Weights of a small CTC audio transcriber.
Data: trained on melodies that start on their tonic, played by one synthesised instrument, 26041 training examples, 86.0 epochs.
Rows from block 3, named by matrix and row number. Rows with one number belong to one channel. Each number is 128 + 32 x the weight over the matrix's rms, rounded and kept within 0 to 255. All counts start at 0.
# filt: filter width-3 conv, dilation 8 (model.blocks.3.filt.weight, 128x128x3), inputs 88-109, a 3 kernel for each
# gate: gate width-3 conv, dilation 8 (model.blocks.3.gate.weight, 128x128x3), inputs 88-109, a 3 kernel for each
filt.10 [141 121 147 136  99 146 135 108 140 128 140 167 164 167 132  65 130 134 162 163  89 111  77  64  61 142 170 121 132 131 105 162 181 130 110 136 126 147 165 102 162 145  83  94 156  85 101  61  82  81 120 129 150 123 194 169 114 124 179 190 189 122  93 106 138 149]
gate.10 [169  91 114 123 168 188 146 145 160 192 100 146  99 163 161 155 112 157  54 137 148 160 144  94 200 132 123 144 139 167 156  88 120 161 103 128 161 111  78 179 138 119 146 105 189 186 141 150 159 110 144 100 150 159 131 125 125 134 114 101 153 134 101 146 118 124]
filt.11 [ 62  46 111 147 120 140 147 119 166 134  88 148 146 174 106  52 166 156 189 129 103 158 171 129 153 142 141 126 143  85 157 105 120  64 181 171 106  61  82  66 151 123 192 100 180 139 167 140 255 128 134 131 184 159 107  92 120  60 149 139 141 130 138 135 166 123]
gate.11 [ 39 173  90 115 155 127 132 139 132 121 169 135 127 106 158 144  70  83 124 153 119 113 108 130 153 135 175 156 128 171 147 146 159 160 137 158  90 146 147 172 105 162 154 155 160 156  93 139  27 248  81 156 132 151  89 156  71  97  87  75 113 132 122 154 131 174]
filt.12 [110 134 125  67  97  76 113  71 161 159  35 147 131  91 127 152  92 110 106 146 117 150 189  96 164 181 113 133 146 118 138 210 108 118 217 120 170 155 167  71 222 120 110 113 115 145  72  32  68 166  83 175 145 187  90  69 134 121 167 126 213 161 112 121 189  88]
gate.12 [101  73 169  31 143 135 111 169  89 140 144  97 174 184 130  98  59  80 103 103 103 123 124 130 131  36 120 157 155 130 121 100 143  59 130 135 148  90 187 141 129  98 160 164 130 170 150 122 146  88 157 109 175  92 127  92 108 177  82 133 105  83 148 141 111 141]
filt.13 [163 147  87 109 117  43 124 122 131 132 127  73 146 133 103 166 109 141 147 124  81 111 150  73 134 127  80 141  95  82 124 129  89 164 157 169  74  76  92 140  82  97 107 125 113 124  85  73 118 145 131 175 133 120 131 140 141 145 113 117 140 172 189 145 139  89]
gate.13 [161 152 153 117 136 125 100 114 129 140  90 164 160 172  96 140 111 164 154 174 101 197 113 132 120 114 151 149 142 140 113 137 136 214 114 177 127 116 129 146 110 138  92 171 139 164 139 151  83 140 145 181 152 120 123 116 150 142 147 162 163  86 139 153 130 146]
filt.14 [114 157 123 143 106 128 125 127  69 143 142  62 152  81 149 128 115  58 173  87 200 144 170 160 148 204 159 134 108 130  93 144 137  62 149 114 142 177 173 147 115 109  58  69  79 100 123 100 140 138 137 124 103 151 147 131 140 176 126 128 145 200 155 129 142 141]
gate.14 [115 168  95 163 176 140 145 127 195 148 126 166 126 126 159 105 100 106 148 149 139 138 146  87 131 123  83 170 178 122 134 137  87 131 136 124 143 138  33 156 130 153 216 128 170 109 118 153 188 185 108 158 139 132 132  98 160 106 133 109 111 137  61 144 152 108]
filt.15 [ 66 113 105 154 108 107 131 161 168 171 133 148 128 131 131 124 110 104 117 107 147 181  97  94 125  89  82 113  54  41 121  70  80  95  82  47 145 106 115  64 159 175 209 184 212 174 170 140 179 123 159 157 145 123  92 208 242  47 141 130 142 116  80 123 110 109]
gate.15 [154 138 106 139 168 171  85 125 153  98 166 132 130 128 130  87 138 128 160 176 104 177 180 124 159 128 106 150 203 127 160 161  97 164 155  78 153 169  71 174  89  93 119 131 193  67 115 186 137 174 125 128 174 180 132 120 155 153 121 143 128 148 148 182 130  86]
filt.16 [ 24 113 118 117 130 107 149  93 114  82  91 139 113 128  62  93 115 134 122 170  52  82  86 104  71 149 110  74 131  72 116 135 114  88 132 117 108  84  83 132 198 207 143 111 147 148 136 158 138 131 144 110 141  83 155 139 156  38 126 110 103 138 115 115 132 118]
gate.16 [105  68 151 106 126 117 107 102 142  93  79 130 142 138 161 143 139 139 149 135 177 128 231 134 149  93 184 141 137 172 113 119 126 102 167 153  95  54 137 218 162 175 103  67 159 105 213 161  99  77 155 160 122 160 170 102 152  84 134 160 104 166 131 129 144 130]
filt.17 [160 140 146 216  89 119 207 144 147 187 167 143 189  98 140  39 124 136 136  94 148 133 118 131 114 103  78 220 109 136 157 106 123 127 117 127 169 108 144 125 117 124 218 106 109 136  96 126 118  60  67 195  60 130  64 126 100 141 126 107 102 118 143 139 114 109]
gate.17 [ 77 134 115 127 121 158 104 136 145 120  90 185 171 177 111 160  77 153 137 157  82 192 132 156 164 107 139 143 132 154 143  87 140  86 104 161  80 122  84  98  81 151 139 147 107 170 124 139 119 144 191 151 163 128 140 115 113 127 152 115 129 125  73 160 128 148]
filt.18 [107 127 221 145 113 119 130  53  91  63  70  90 101 116 124 145 192 134 140 118 120 118 126 177 158 126 163 113 115  98 157 104 155 126 196 216 130 112 104  79 135 151 165 111 111 190 157 180  81  82  76 115 102 124 188 156 175 154 198 186 207 187 222 123 144 151]
gate.18 [167 120 145 146 188 127 144 105 119 127 146 160 173 149 125 102 143 141 136 123  90 130 142 112 149 112 147 199 151 146 189 133 154  38 108 118 163 123 143 117 189 159 142 136 145 120 101 111 121 110 152 162 176 172  87 108  60 168 159 183  92 100 113 157 138 139]
filt.19 [ 81  14  74 134 136 174 108 139 117 130 145 119 130 149 149 138  75 109  93 190 144 129  74 188 134  98 174 142 142 229 160 132 162 137  60  98 151 122  99  86 116 139 101 142 209 122  94 117 155 126 160 132 114 224 106 183  65 118 124 167 137 102  77 123 121 157]
gate.19 [161 111 140 144 187 130 107 139 145 124 126 142 115 165 137  59 135  82 132 127 123 176 127 115 132  70 104 149 183 165 133 125 157 131 110 111 125 114 142 136 172 143 118 172 119 208 180 172 162 133 104 127 182 122 100  96  83  93 165 135 134 118  93 135 126 134]
filt.20 [128 100 137 157  49  58 155 143 133 148 153 130 102  97 106 209  98 176  96 120 153 164 103 129  97 152 128 143  91 122  97 118 120 144 124 152 112 109  94  96 113 142 105  84  85 185  40  84 163 174 130  97 131  92 142 149 172 148 118 194 177 137 144  95 104 121]
gate.20 [132 100 156 201  71 142 108  81 143 167 122 156 124 132 111 153 165 122 125  81 127 186 116 157 168 167  86 114  95 106 145 122 120 157  79  90 132 149 129  92 137  91  83  87  98 189  55 179 201 110 128 172 109 115  93 130 119 182 162 108 197  62 136 117 140  95]
filt.21 [175  58 188 107 128  92 136 174 101 111 146 110  97  92  90  75 144 130 175 101 129 130 123 177 136 103 167 124 112 158 121 138 160 172 125 185 148 138 130 179 134 159 126 138  70 101 125 136  94 111  88 128 100  82 156 142 125 148 108 142 128 135 126 138 104 150]
gate.21 [ 91  64 152 164 159 144 147 149 152 199  98 163 128 185 138 111  86  75 152 184 135 181 136 146 151 112 132 175 164 158 135 154 129 147  31 178 143 137 141 153 119 147 157 181 115 186 140 126 116 160 103 121 161 106  98 165 162  88 104 177 148 128 129 140 139 153]
filt.22 [110 118 120 153 143 140 154 135 160 157 111 150 118 145 121  84 138 102 133 126 127 106 133 124 109 144 114 156 102 141 123 129  71  68 103 122 108 130 105 126 193 142 199 178 103 139 145 132 105 170 119 169 154 110 140 164 132 132 155 156 128 116 133 114 153 125]
gate.22 [ 53  69  79 158 143 139 117 108 155 116 133 108 148 147 145 133 105 107 117 107 123 105 113  90 138 126 105 145 159 145 119 133 152 112  70 103 150 105 105 133 125 125 184 119 192 121 112 127 135 161 130 179 151 207 139  95 125 146 205 192 120  93  90 130 139 130]
filt.23 [116 163 173 121 149  93 116 154 108 119 145 101 112  99  90 173 133 133 132 130 147 123 131 148 160 107 100 142 112  74 151 118 122 134 138 163 129  77 102 182 161 133 162 160 102 128 154 141 127 115 105 138 152  91  89 129 159 158 112  84  91 100 128 138 114 113]
gate.23 [110 147 147 134 184 132 102 130 106 124 125  88 109 136 118 133   3  68 127 161 126 155 147 135 140 135 116 154 166 109 104 135 138 120  99 159  75 145 180 110 160 140 141 138 122 173 153 105  92 186  83 138 167  68 127  86 141 142 110 154 137 102 124 122 147 143]
filt.24 [105 104 126  77 129  86 116 113 157 125  74  52 173 135 143 124  69 123 104  95 109 108 128  64 151 122  49 140 114 110 127 137  87  86 120  26 134 119 134 199 160 163 178 128 172  98  92  80 123 136  98 148 138 129 137 107 161 162 152 115 135 131  88 135 129 109]
gate.24 [ 16 152 156  92 125 122 136 199 133 118 129 110 188 209 149 186 105  93 147 141 125 106 145 138 133  54 112 100 182 150 134 130 139 126 151 125 113 136 167 165 177 141 140 189 143 159 142 122  92 134 109 176 190  86 137 137 102 179 103  94 151  83 147 127 139 132]
filt.25 [138 165 211 121 155  94 109 142  93 139 155  71  95 112  79 169 183 125 120 141 132 127 129 126 162 157 143 105 107  81 133 136 120 153 120 139 102  95 110 213 159 144 142 170  62 108 117 108 140 120 161 106 112  48  97 121 153 147 116  72  83  91 146 127 129 113]
gate.25 [ 80 139 108  67 177 143 133 145 193 103 134 123  83 164 112 113  98 132  95 166  93 151 120  93 141 132 118  72 173 108  96 128 144 120 100 126 109 110 147 111 130 127 108 115 159 160 137  97 108 158 136  43 154  97 181  89 119 160 134 178 163  79 115 131 148 115]
filt.26 [107 106 100 139 128 135  58 133 157 112  94  99 144 151 166 135  77 163 170 192 148 187 126 104 168 126 157 126 132 145 127 129 145 126  66 101 124 142 155 133 132 119 112 135 255 142 136 131 152  99 142  92 117 158 102 108 132 104 120 142 191 137 131 139 131 130]
gate.26 [ 89  72 102 158 155 137 164 112  77 143 122 121 154 142 134 109  96  81 123 117 124 126 137 143  72 124 115 183 190 137 141 142 157 132 138 101  90 106 126  61 105 112 150 129  79 148 122 100 131 153 175 165 133 113  80  78  72 141 135  88  84  72  71 122 154 167]
filt.27 [112  90  92 127 134 105 127 127 160 125 110 117  93 112 147  34  86  94  70  82 115 169 120  90 102 131  49 132 135 118 121 121  98 145 145  98 152 136 124 107 127  96 121 159 136 136 121 110  90 159  79  64 117 126  97 123 101 127 155 124 124 109 116 136 138  95]
gate.27 [143 103 106  89 165 140  94 149 151 148 169 123 144 116 123  88  61  71 106  79 113 139 150 168 151 127 157 138 127 139 146 123 193 144 117 135 143 145 114 188 136 126 121 139 160  79 136 131 152 151 165 177 136 133  84  45 106 170 122 124  99 111 134 157 123 160]
filt.28 [124 127 182 112 113  89 118  95 136 136 133 170 113 102 100  70  83 137 159 133 104 185 171 139 121 138 125 151 147 130 146 141 144 159 136 157 114 115  99 137 173 198  80 107 131 171 121 121  92  84  93 107 135 124 102 109  99  95 165 203 147 128 120 140 140 138]
gate.28 [103  50 111 158 172 173 137 141 164 152 129 132 165 144 152 101  84  62 148 149 123 102 146 102 123 146  94 141 138 134 155 144 115 138 143  84 136 132 157 140 120 124 166 147 198 124 154 138 119 145 154 167 155 172  86 101 121 111 139 113 109 115  98 141 148 120]
filt.29 [ 13 113 181 140 127 114 113 126  90 129  96 115 116  88 109 159 108  84 123 131 120 137 110 163 120 118 155 159  77 153 107 124 142 108 106 178 140 113 112 112 142 157  82 150  24 157 120  96 161 227 198 167 129 139  81 140 131  86  77 107 118  98 133 131 114 151]
gate.29 [101 191 142 151 193 135 118 163 149 167 154 214 178 166 171  88  91 108 102 142 134 130 162 111 151 133 143 141 145 189 142 167 178 129 154 131 168 160 162 128  85 108 126 128 123 137 135  94 113 183 159 178 153 135  72 121 123 101  88 100 100 151 117 131 163 147]
filt.30 [103  63 118 104 136 121 118 174 121  80 102 116 166 133 112 186 116 146 103 144 110 151 103 152 136  30 120 128  88 103 100  81 122 131  99 127  75 111  88 170 107 162 113 157 108 115 141 131 109  89  72 115 126 118 145 136 134 172 101 189 137 136 137 156 101 132]
gate.30 [ 96  67 114  99 142 153  92 117 136 105 158 111 161 175 195 146 165  98 132 127 120 109  89 109 144 139 130 158 138 139 163 119 154 162  80 157 112 131 123  97 120  94 157 128 130  72  93  94 132 121 167 185 160 144 156 107 111 126 151 149 135 124 125 163 129 157]
filt.31 [195 135 127  76  97 166 137 167 150 173 137 106 128 126 136 154 106 185 143 119 136 164 104 169 181 136 151 201 163 123 133  33 130 166  83 143 133 144 118  16 127  44 127  74 114 109 117 161 236  54 136  91 106 135 170 119 108   0 223  94 171 166 142 131 118 144]
gate.31 [130 127 113 186 158 137 127 117 121 114 115 159 132 142 169 117 100 147 143 117 148 131  59 119  89  90 140 180 121 134 132 115 123 160 139 155  69 162 145 151 215 162 129 198 129 168  89 102 111  91 146 157 179 123  95  67 126  59 244 107  86 112  88 143 114 147]
filt.32 [ 93  67 184 129  89 143 129 132 182  64 163 114 144 123 123  75 138 147 125  85  53  85  90  77  45 114 109  29 144  73  70 111 128 149 124 112 144 137 167   0  97 151 166 140 175  93 181 152 151 158 191 103 139  85 152 126 128  22 107 125 160 187 127  77 110 111]
gate.32 [197 124  70 164 147 124 154 136 104 168  74 125 146 165 126 143  57 107 116 237 126 125 105 144 227 138 147 149 175 150 249 129 141 162 151 153 165 106  63 167 128 137 169 142 130 148 120 141 149 137 128 151 164 129 114  99 140 164 124 141 130 107 136 192 122 140]
filt.33 [ 39 164 149  98 111 118  97 110 139 145 140 130 129  96 110 131 169 144  81  85 109  88 133 120 141 144 121 104  84  99 149  84 133 138 171 130 126 138 122 157 128 106 122  73 126 109  87 101 116 118  96 120  78 106 112 154 143 146 144  99  78 186 146 107 124 118]
gate.33 [ 28 249  48 103 109 109 105 107 124  80  98 158 114 100 133 110 121 123 121 102 116 122 126 112 125 127 134  95  78 121 146 147 122 118 126 107 121 123 107 205 115 133 130 105 135 111  85 111 144 170 120  96  75 128 142 184 127 138 135 106 104 119 117 150 140 107]